A small encoder-decoder audio transcriber, trained from scratch.
Model: encoder arch ecapa_tdnn, encoder norm batchnorm, encoder activation relu, encoder depths [14], encoder widths [320], decoder width 192, decoder norm layernorm.
Training: 2500 steps, batches of 64.
Rows from block 3 of the audio encoder, named by matrix and row number. Each number is 128 + 24 x the weight over its row's rms, rounded and kept within 0 to 255. All counts start at 0. Numbers have three digits each.
# mid00: scale 1 width-3 conv, dilation 2 (encoder.blocks.3.mid.0.0.weight, 80x80x3), inputs 0-26, a 3 kernel for each
mid00.2:125120117130184115101117115158142134141156149125143115128175103137124123109135040165124168122112109101152174112157147152089079134146119096126140105109115111129091122176157114118119107106090179136129144147113133119102161114123080131139149148098
mid00.3:114128121111131155129150121136093131147118151125108111116119170095178128137111132137165064137170100146090125148114084094106110114116146146171108161162123158174103139130128136089108129159115149133083084137125147113119134118107091106135147117137
mid00.4:122149177130150147100112136127108140145172136104133131127114133083129135136122126107179117099114125141124127115140133161175133177153109106104103102117117149139104137166144157137101109123132101091110163122130169176128151153092164172149152124131
mid00.5:155109093120142125111174171171145121156117124112136114145122129176150090067173120107181155137107130128111093159101120137104114141112071111141129084120138127120097116105127148120125091159166158137147120147119119104156143120143150104114107167140
mid00.6:165153124082145149127152133149098087124129132135123087115118096126086112135137114089160150128149111105071077109155146140109122129111127111059134124140144095117112143119140161098078125131148100131149109119136126096144115134138113103068132099097
mid00.7:114135137153157126122104131119096115140134155140143094122150143094203132146109102160110150154100112143103131131142115115127082132115154106147144161146162146111124120093126126112090126107102125132147141101132129126122099139126126133125115099151
mid00.8:133181094107120125122166133131117141134159151106115105120135099100087119161152138157180109124121107138155122178120124133148126103126085127101097135133103136113114118120133139131130120139132153142149155131129167146128096124112124123127126122137
mid00.9:170145120156137131154128124148145133104158090137118135114118077155106133103128132149118094162129111133137125134116138155147107183138131163117101141143104124139125166154145126152097095173158131153146149098090154143081112135138102144110153110151
mid00.10:147116110149129134136125103094113131151120131114115122105090120120150119124148119131099100094174112159154107138139121081172171092125155142122112133142129069153125132153174124106128096113152108129112151143152082152135095127134078144139139142107
mid00.11:132130116126137151143126148123096164115123164150111172099127162131088138126136117120127105168102122125116164142120152147140151149164162128141188130122139160105093110124146105106155127122138077127156128129139106095168133100138133114148116145090
mid00.12:139091124128107108092128159100133154147157140114152141156137183117124114103148157132175154112137140125122187148140121112144126142125135144121114131096120121130140106124132124100138073144157157146145100150127144109140144141084161144134137131151
mid00.13:129123106120118138143118133111152151129135104119144126125141154098186191163068138098126150089141138119186127149092126099144112131101139077133083145117113121166164141127112128177112136132114141102125126094109115137134105124123143123131117112158
mid00.14:126173153104165129159152113100155093142159125147165092117176131111138098116163153126121095098126163081138130132140119149137119150131119106130116142150144086184161143151136105151106112121116122107108138140104080136122116132097085142126140162150
mid00.15:179143112105162139180130096135120120152131095117147079158112099115138133095148136124116125170158141150188147181117188115107108120095097139107109098091099155133152104093105187114124137136104128103114103138105130141064148111102140107180126123119
mid00.16:108116130138131112144128153114112126147131178166150119108148112132109150127130065158129157107158141079103125126127140127130102087135106131124142102107152116155137129128111146122138130152146120124152112136152151091131145089123106141108104177124
mid00.17:133113078113153144148156141136118127142137132118133145121158130141141132127172138108173175129105105119109129092167195111147172112159156118154150120130111136088099075129141125128084124152134072151166114121126156127144152153183119145113115145136
mid00.18:176125142120117093140099116117103130144118153112159102129109105109169150144107109106131135153067099156081112126174161098148147176144127057131092141139130105097130113178152147110073144123155103182131133120150118114094116112149143128096114131096
mid00.19:176092092107129149126106107158113114121101092106141141114113098109166119162114111149112122154121115170138082128111161127135135124133144132102144110083106148115131156133126179100151176139098105150187136121112147098121150149154084088168091142130
mid00.20:098137148165139164121111170133137114137100128143159135124112121123161162148113117142155153145133139122155173129128114132103110118099150140141132108111140102119170162108070097160167129154153172150130095127095107148146144131135146145119124164103
mid00.21:156131138128123107166134089129157144119122098151127154099153131141098107170162125153111135118100139167125138195121134143141095141147137193144145108122098110168169187131130137105134127151132158118088144133135145108096121118152111080093143174111
mid00.22:180143125130125123178117113113128182098133154130110092109141163145103109080134143124081111167136105136118124101133145127126139110132121152100102111121123132117148111139100145091142106125132116130077100127132148108125090160144139109170095132178
mid00.23:144110119118119132119119127095121155118130160126121162109151138150101116148141114112122128077126116117108105134155150121123149036086151128080171125099138126117137112101169102132155135120122101121134127140135137149105097109068071147159121107164
mid00.24:089130129111109128111133160139173083161123109123093127146157101180113173122131116128147131160121115159175079142107135153123129183144098137145140120149101150130106132119128180082093113149144163086095093135149148137075192113123161113106123150151
mid00.25:123184145125175103112154123135130120152122122110121087163156132106084124167122154151110115156131131101131137168124117180126132170106114109147136131152074125140131172135115105132140169146119145176134172117107131149151131098093131142162135123117
mid00.26:104119128168153176109112145162188096102121162091108118111138104101142150169103159098128167191119119168135122130127093110078143159132115120158153092121142169155109145164124124140172137110133125110150128109122174114128152088111130129143130119119
mid00.27:106113129164139120154100091105152139096165143152107108109157149114169147154137158149097115130122082085163139125150098164132105112113121121136071102150124123081130133153096081179108136134125124154153095168123119137119120160126120158160121103094
mid00.28:107132138136118114101122130096141132106122129117152082177115110107143118126173122109155182119108129110171110128137117129127123167123136106127112113104121131113120118127121188118144078167144143138120087134129123179143163084101132075139122130133
mid00.29:126152095107134098145170088131155095141112160127151108166172131157080129096187108082161070127144139147130121066165094104118141132130124180116113116152120126114132106158101148084129125176122149111150102103156130153135161109127163066120093139119
mid00.30:130119085169124163145100130099170119114163144095129102137164150104079135110128144147114123129109126085150132100185133146117189117152155131123126125111103106110097100118112106149137122134134147119096129140132135161138106175107076143150095116098
mid00.31:101159163129119126106119151081093140140115094149130103116094113130153128135199147099119123168140112136096133137137121135071082123099135166159157121168120157106114170130129119096126101125153124122151127133127109120143103077127149103151136139127
mid00.32:098114202099125148108151159142133139110111159131132146137095135147116130098116124131150141159104099156107154078125181130157148122114132145120119127117117148128110134165157149099143116141158099127178131162110078116147127136146136131145097132151
mid00.33:177076137105106162155084136104120144142107117155117152126109118120152143118085175111110105098144180109150164133122151105127142116177151136151132151138147093157146159143144140124135109089149147089156126125135113131140114097112135157173123161122
mid00.34:158132119143106144135106126147132096115155114141126108128160142164113114163169144168081107116095115086125142114125165094133122157165152112115117155155113121113104118150157103167131132131128121131133127108110117178121127157107144140187130120100
mid00.35:142085125125107123127122119093148122121155128107153129142160106126112125092155120129134105127167093140134166128164157080155103140150098129176123135126113102129077104190104129097159139152092118179101133142134091117101114142109119144141146139136
mid00.36:118134150139115103129114127156129136139101171128089125103134145089114147127122129180126142128147143184109035112142145082111146157141144105112130166109151137098128073111138171129066143110088118106163111079131152146116148124130133155146117069150
mid00.37:124103115131161131175134097134113100151149119124102159148127137125134144108151153173129099103090155166101066177122091105126165102088143131161129173112112126103153111124136161111106127146121180138116117130123199150102168136134128148147131135135
mid00.38:134128138132102144114116170117115100108132119152125114128090095167164136119089148130145093073136144048150103144102124138134144127113123130156162131117108151142162109080082087167114114129136110100180134126134064132120106108124103137155147101137
mid00.39:145091072096155126119126118135166105147128090149152138133155115132107096115154113131166137128082125127176145127156113097094079084118154143122148142154148143121118120122107141184165137126088149178084128112128131156135129187148172148111137143115
mid00.40:212120066114165132157140090125129129144148115146151120145137149106119163129161103164127105133123128138136146115129145128092077154120120143126120145159135136147133149130132141115171147150087132107132122130132128148155098151122127136126131141128
mid00.41:095132150139120141125137119118117118129108128145148168112106129136106157110131111144134171155127140149117164119134134150156142149096154113094212140136131129105128108124155183157153120141117141104126097124178148108144113107087119116091115134179
mid00.42:094154212125096102104142148123096132147137165118164166080110141128145117074121165127090132105171156127109130139086119159161128132130112122143137108140099099149173110143170123173121127146146125103103108106150148153118119164143156143159116114139
mid00.43:163104105099098145188102128150122108082128140103132171138148134095173126152109109137105135123145138200086112130119133109121160118127097115137150162130119084155163159118114138126130137135155089144154106168132146100154118131155135139091150125102
mid00.44:121128128113163130124094151156119138125138150127136145123155111090132115145110138122129143166069091148144124118138107138125146125103147147109142143121180175132132103116123122169081126130119123158100113099140108132088146139128092099155154166143
mid00.45:103127068144157114129158129127116113119126112151127106124120101113191137096119129088136104095133127143087151138110152120147091117113125151189131125106102094130091157123101124139103130169146136162192116101095112088092130103091125123133108144102
mid00.46:134114135140115143146098121136102140125125095145128138151121117156191085141108148110100166161129102089100130164143139147126116153112109104158134123142163136114148136129140148099131108089151166153126152135125147123140175127095155178144160140150
mid00.47:116103124122127133148120138136132108123117142120136091127152115137136124154143120190099078129178094111151100153127094169088074138138104130152124128114115041153147129163086097161074171127110145107094126134140166172140096120124139162104125147107
mid00.48:124106133146121146144105111151176083099142132125150160116148129087165102131107130128112123106135098099142113128142099074128117129161117139147096160135128099084142118178158186122092131094120106115164140141147141157109085135134125167117114147109
mid00.49:101114128082104153118127177129088136127128165074165163115117161125082147140137109123081137159130143133102154131142207115106096133110061107142182085109129131126127135148148176105154108109150116147169107116166115156112126110139183102140143124125
mid00.50:092168173130116090093126145128127137112094087115092150126112084107122136107144119121140125119128116112157129133081134142116155145188095145118144141139127137108124133119116126139134117172176173116116124119127128150119138101120127114106172121109
mid00.51:116104090120134123133075116110177153136108108112140143122133109120127121143180166136082106118145140137131107139106109106120145083145129104133132131116101102163169143142130119134089146114124148110160176135127129153098138124127134139127114153158
mid00.52:112159156135156127098138111129122128131129150167152107160124147099172101088163166122142128139103116150076085134153130145080080117129123135145100101177124128085121136126154158085095136103137127094126143156114153099109158118121143129154120125142
mid00.53:174126137153096114127094134076123101122131105125119121138095126166086130127086125113083149152190115113143051132136139100073119113104119106088147087120110147088126176100116068090179123126133157098111150139120069107104081129127102155170129098134
mid00.54:142076120143120110142099107126121144143161117100126099102146137092178183124156143147127128118130139155050096125135116093161143087148125118158133120116125119123135134139112143090153139134136159129132128130134123085101078134131149145177114142136
mid00.55:132102132134121150140111125179121105133131118126106152172155127137118166085110157165109101135142124153113094141117128119133151136137082115103156096124156162135138124115116117100119165112147104147125145125121133105109138142128175173133192171121
mid00.56:130170135114116130125180141131151159143130154112115141127090089157151152122147108094160110120140106127133139104125119152075138130098102118144098081101155102131130109140148118120157122166158093137146127129098126133146114078120147128147130137124
mid00.57:120102117132126142140096116113135145121127122091128121118157109119153127110162147151093143115165144160129115150145102081108125133153147162120131140123140096201127132115081127154095138115110120144104129106125114141165067160098112156078113133090
mid00.58:135115110124113124144130098123139154137090176135145157098145100097119115118095139096134097095141110106165138138134133112111147151178142144154155116136171136148109134144087104114155128127115101150148136139149090138094124165133126138100176115136
mid00.59:162144097137143166155120120139166140120136128118152158127134118128161122122144128173135135109076110073111148144129143149152117146131160166110126147150174163119164115096125086075147143159153153121111142127103155179164183161163146172140142154128
mid00.60:114119110086118102092108100096128096151106105095136159119128115134146101146138108152120110137166144122166111137096127178149163147150087133118143098101149096167110140131111067109117124096115125075119125130138086093072106126114131106113149146116
mid00.61:154146085145144120153133127137113115125124138137119134115136106177130153108129162152129174114136117126147114058081125117149128146139124116111113126079127111155156124163140155154127071096120177148136143137121152181135114135162094096136118137138
mid00.62:150110100117144103125124104128124097110177121133137131124153122122161124102171171126153087141119103072142143076216124102165113103137107136160139114129138167150111137185146122133093104163122079146091121149118102143142164158123101154136118132116
mid00.63:148100123117121142121092111143135072143116135111123134153105121142116152141106125142126128152101108162117085136152148168136105150140148079098107132131139155142092109092133170135091151120160156159108129133112181135114188115098130148106129137124
mid00.64:120162110155158138107165116110130082114134125108108127115128121131141132146097109111157087144072118143144123092151113154101122124134141101134122138126130129077078135151135100155169116122091101119067146150130166145114111100125117149101167114095
mid00.65:142141140143130103140164092150095169127136158104154167119105138066122131119100067143137090119123107082092186128148133136097106113109166078147169085140122121166161070143133094151105151103113111173150148150101108154167120126138139138134117111094
mid00.66:136156102067156101114140088122155144155107132173148133142135159142122134133147167062166119132175146160147091134157138150148110138111133134161114138128087106104117091152105125132119114198129157099128119159145141144148156120109170120130093160148
mid00.67:080141119126160117096178130127123098118111087117113136125162133124211144126127109121152150133106120163126121092177148114159169127138190065144167063150127130115116114070143104136117126137132120129114115144149138136128105160167150154143132159131
mid00.68:120154123124143097132132092140127125127107139122172128133091130107126127131122141125166105149097099173160171131162138159175117141149124159152113117112101156154112136110096124123138112123099102148094135144121140136136139113096170087107149106116
mid00.69:116132127095145124128123125103091129108112153096090120131108132117096139109128105138141118166124112113137173091108166176075090168110103081096113089115158142132084114149151136170153119103129111092139107111130088105133152130121132131145136116125
mid00.70:095177146114121094100149115113112106126156100078131097113127147076143136140156136087118103137131083091167119102099120113151150117165118098147122137111119148124135121181162131140097129156111088135108116173130141140118099120111120126106133117106
mid00.71:147139109164136134136140108141160158141133124164149099145125107159133107131116105171111147136132116130153130160148113168138099169141166107093099166094113193162123172118085128105105124081139104103084134122077167127120175111105171111158126129109
mid00.72:112144185148095151155118148132126145094128162100118158150149158147087095091070182152065152103100137096106152146142100119119141106135167154124137135122121143128168135129157126132144106114159150144100120167155088103118125153146133096116118139164
mid00.73:088127140147121132086110119110127151117142116140141101121124113106094114098140113113116109091116180101117121153102101126101119122093120123061126124115158123140173115116127094099150108135152141136146139125137100099182149127156114131150103150112
mid00.74:162098120140166122149112115114150114144102098124122147147155118120108138102103126171133106087157186087110145125138106131115078108131123182144145158122124052160110146132125091149146148117095141135142134161121097135127115130116126135140138126154
mid00.75:157146101135149144141140073129133129143152112110098152120108115118120186160127130154166100072135164128157189112151144118125135127113127089093144106115113102116201061144140112099139165166105110140103147150120094111147152121119141104121118154106
mid00.76:184097073113102112162100074103133105126109097142137132087104109151133084102159118108069102099114081159111148108122124107140101104153122120124118085111123097150129090123082091094129077101139179135102128120106108123117143091113102140099124126132
mid00.77:134127107111161087147120108132136119134163162110139079108185162114130082101127120129134155120138113151137102148153164112115117106126108114142120083138128088110078147128136107120140135121139109206168102137174093144111139175137127127128103165153